Weights of a small image flow-matching model.
Data: trained on streak pictures of flow and ridge fields, 195000 training examples, 15.8 epochs.
Rows from block 2 of a small image flow-matching model, named by matrix and row number. Rows with one number belong to one neuron. Each number is 500 + 50 x the weight over its row's rms, rounded and kept within 0 to 999. All counts start at 0. Numbers have three digits each.
Before each neuron's rows are labels from the 100 images, of 14976 (inputs lightly noised), where the neuron reaches its highest value: "patch colour" is the nearest of a few named colours to the mean colour under the peak. Only what is clearly more common there than usual is listed. The data: streak pictures of flow and ridge fields.
# fc1: MLP up (model.blocks.2.mlp.fc1.weight, 512x128), inputs 0-127
# fc2: MLP down (model.blocks.2.mlp.fc2.weight, 128x512, transposed), outputs 0-127

patch colour: black
fc1.91:481568462595458419441484432467495527509574460531517494430549511387528502448447505437462422550550433495404500480477550495410561564508477515452452499461392492495535497495512557453496471454422602470506460497401611375520476551471513463574408486520539531463617441546548475530540408444477429541449515467375466445496504486466480520525520525513451495458514456477410505551486468501497511460508
fc2.91:515500481512448443635472442430550557541591501627459475526434550488485477515433487431440556443480555531473494563539534496445482499526482441488409550514474498471467497530553437419507443523518485489562589535463565406555505523488445488556732520514493456464470499494556432440446479498488417527460530563548499498475454595432506525432515481510388443517471531503519462481501520508538507504503

patch colour: black
fc1.153:608517421473457461496577536442424477528364477482480496505519473407432466520504455517452464605490459398529427443514449527441429421477481498476488508508477512520564549476550505558541426437472500419524479455385533415540470587562439592443453460484509566474522500462509433542475439438508449465475517512435519517485484546388454460463513454489417485515518415497473421561510478498509546414425
fc2.153:604528468481481434522561597540537517494351589508502447457467557539510529525450549482522425533505514541515460586569444447458510517505465543534545494529519462498500516445461507467498494536598447599529505533637491383481487615421455421427534560474541528567531386529565493522459483498574452582538518502470513533508495534494449524506449530540491457543471411495442412487533478533463405463483

patch colour: white
fc1.16:522528497535433437465493469430487458559533422396445512486480568513486478447543489483496337538479608499501431515558501420489480510482537476505392543541409421478532527474516467401554608437476537459444459503497479460469495492426478574439643488496490425517520584481453513506527460484415480522490515532465468522444424422473460597550460506521578448480431451471496515554440497504537511435433
fc2.16:490519489497562531551519500512436508493481507465509522437503558508557543573493490515538437477442572505565525480422495548582505468528541489517439556526505453562514477466509556602526534494471470522552437465459474507563517462521470433527409498474523502465484404505551504445460483470407484527473508481487482536496563529482520459478520499470461856511485473511467508532546419528474495507518

patch colour: white
fc1.487:573471471478494457477485478523497485340482517455513417431447438420576543518479468485480460499411544460616452476539424432568463582485538449518535427577507442465472423447482462596431429487523493483502507448506537444518501493544474487487445557510594482531531563580498443454469459479493558474518547556439579465502450475431581466470526552528439422425443499457521603526494531594488486586498
fc2.487:468483486365487579534540483454398513490543499438500469531448506598585461464430411534526451557487568445409579493489509500455440480556417542485508479507559477480549503529531526426522518555487494491546479518529579454569421493461499497398532485505543511516563562444494427426469519525565511524496565451490434488485499528563491456503505522424465519414457473501501658446574454545507475476340

patch colour: black
fc1.428:464486412512496558469506544475470503445561437489446570525430575441521538394466469542421568365499463490519512407517502548521488497509566488482496461492601487432470520429563571545551408522513520469470455454488505567547506543488520532548594521512573508438571364542589556483517499534492555472491532462453493476493375429463507511507429459486532595392537491435535496521562472481434577485515
fc2.428:533524413490562491521418480620497437413504402520557474545524401552585509453494479568470482407449571465497520544439465364559504496521471469374356477471490527557477497582593597436518395519500524535506450484433453497456465501416552549502481493546498462599442534518548526449497455475506469552500495521480558499470506432497574501547477464526471483506500512529480509507499456485393465514530

patch colour: black
fc1.201:478547537515484476482509580500477432499500544541547492507458467439497484468466518447424579536534426478555507474412491511476514448510533509485479510455437520442555521404521462465468386469598437472538582487422570458531512522492351646531453496476530517459642447538485517588457431468469456523489473425466486467492489530403501491441525451489404574443550503403432473482538465462463592504503
fc2.201:534446433456537484562502506459490486574383489605563551466487547529478446594425516499471445510523556398457475548547529383539485518547496534562562483516449491506458449458469539414511349498547507470442412504489501427507511522522494366516575450509486432501525511502536601496490562509469495519507490523493422493460544386542552518502501425478512483476437398435483530479408468519491395481531

patch colour: black
fc1.73:484497571493474458532541551547500566460512445450522459495481553440502485529539493492540511523509514506526514587461449440483431508501492498487502502499532509505473486522470511465514607531557525535449491477475526454529510364564398363495589515509503475495391547516578541500512505550515482468508519538482570453471512595561444472432450464472509793540493556572503471475469483490476567512491
fc2.73:473461503482456516494548571526500522522504501435566509522619480573499533557550473524636502510505525553503542452619486532484480471527507501491465489463550491427502537485463546560487570528477538530499469537498442538468512395419617534492472504542474516602498531485635492501490511547518494521515480493477621499469497429465419424550477493520527715561529458545462498517477400465465407472461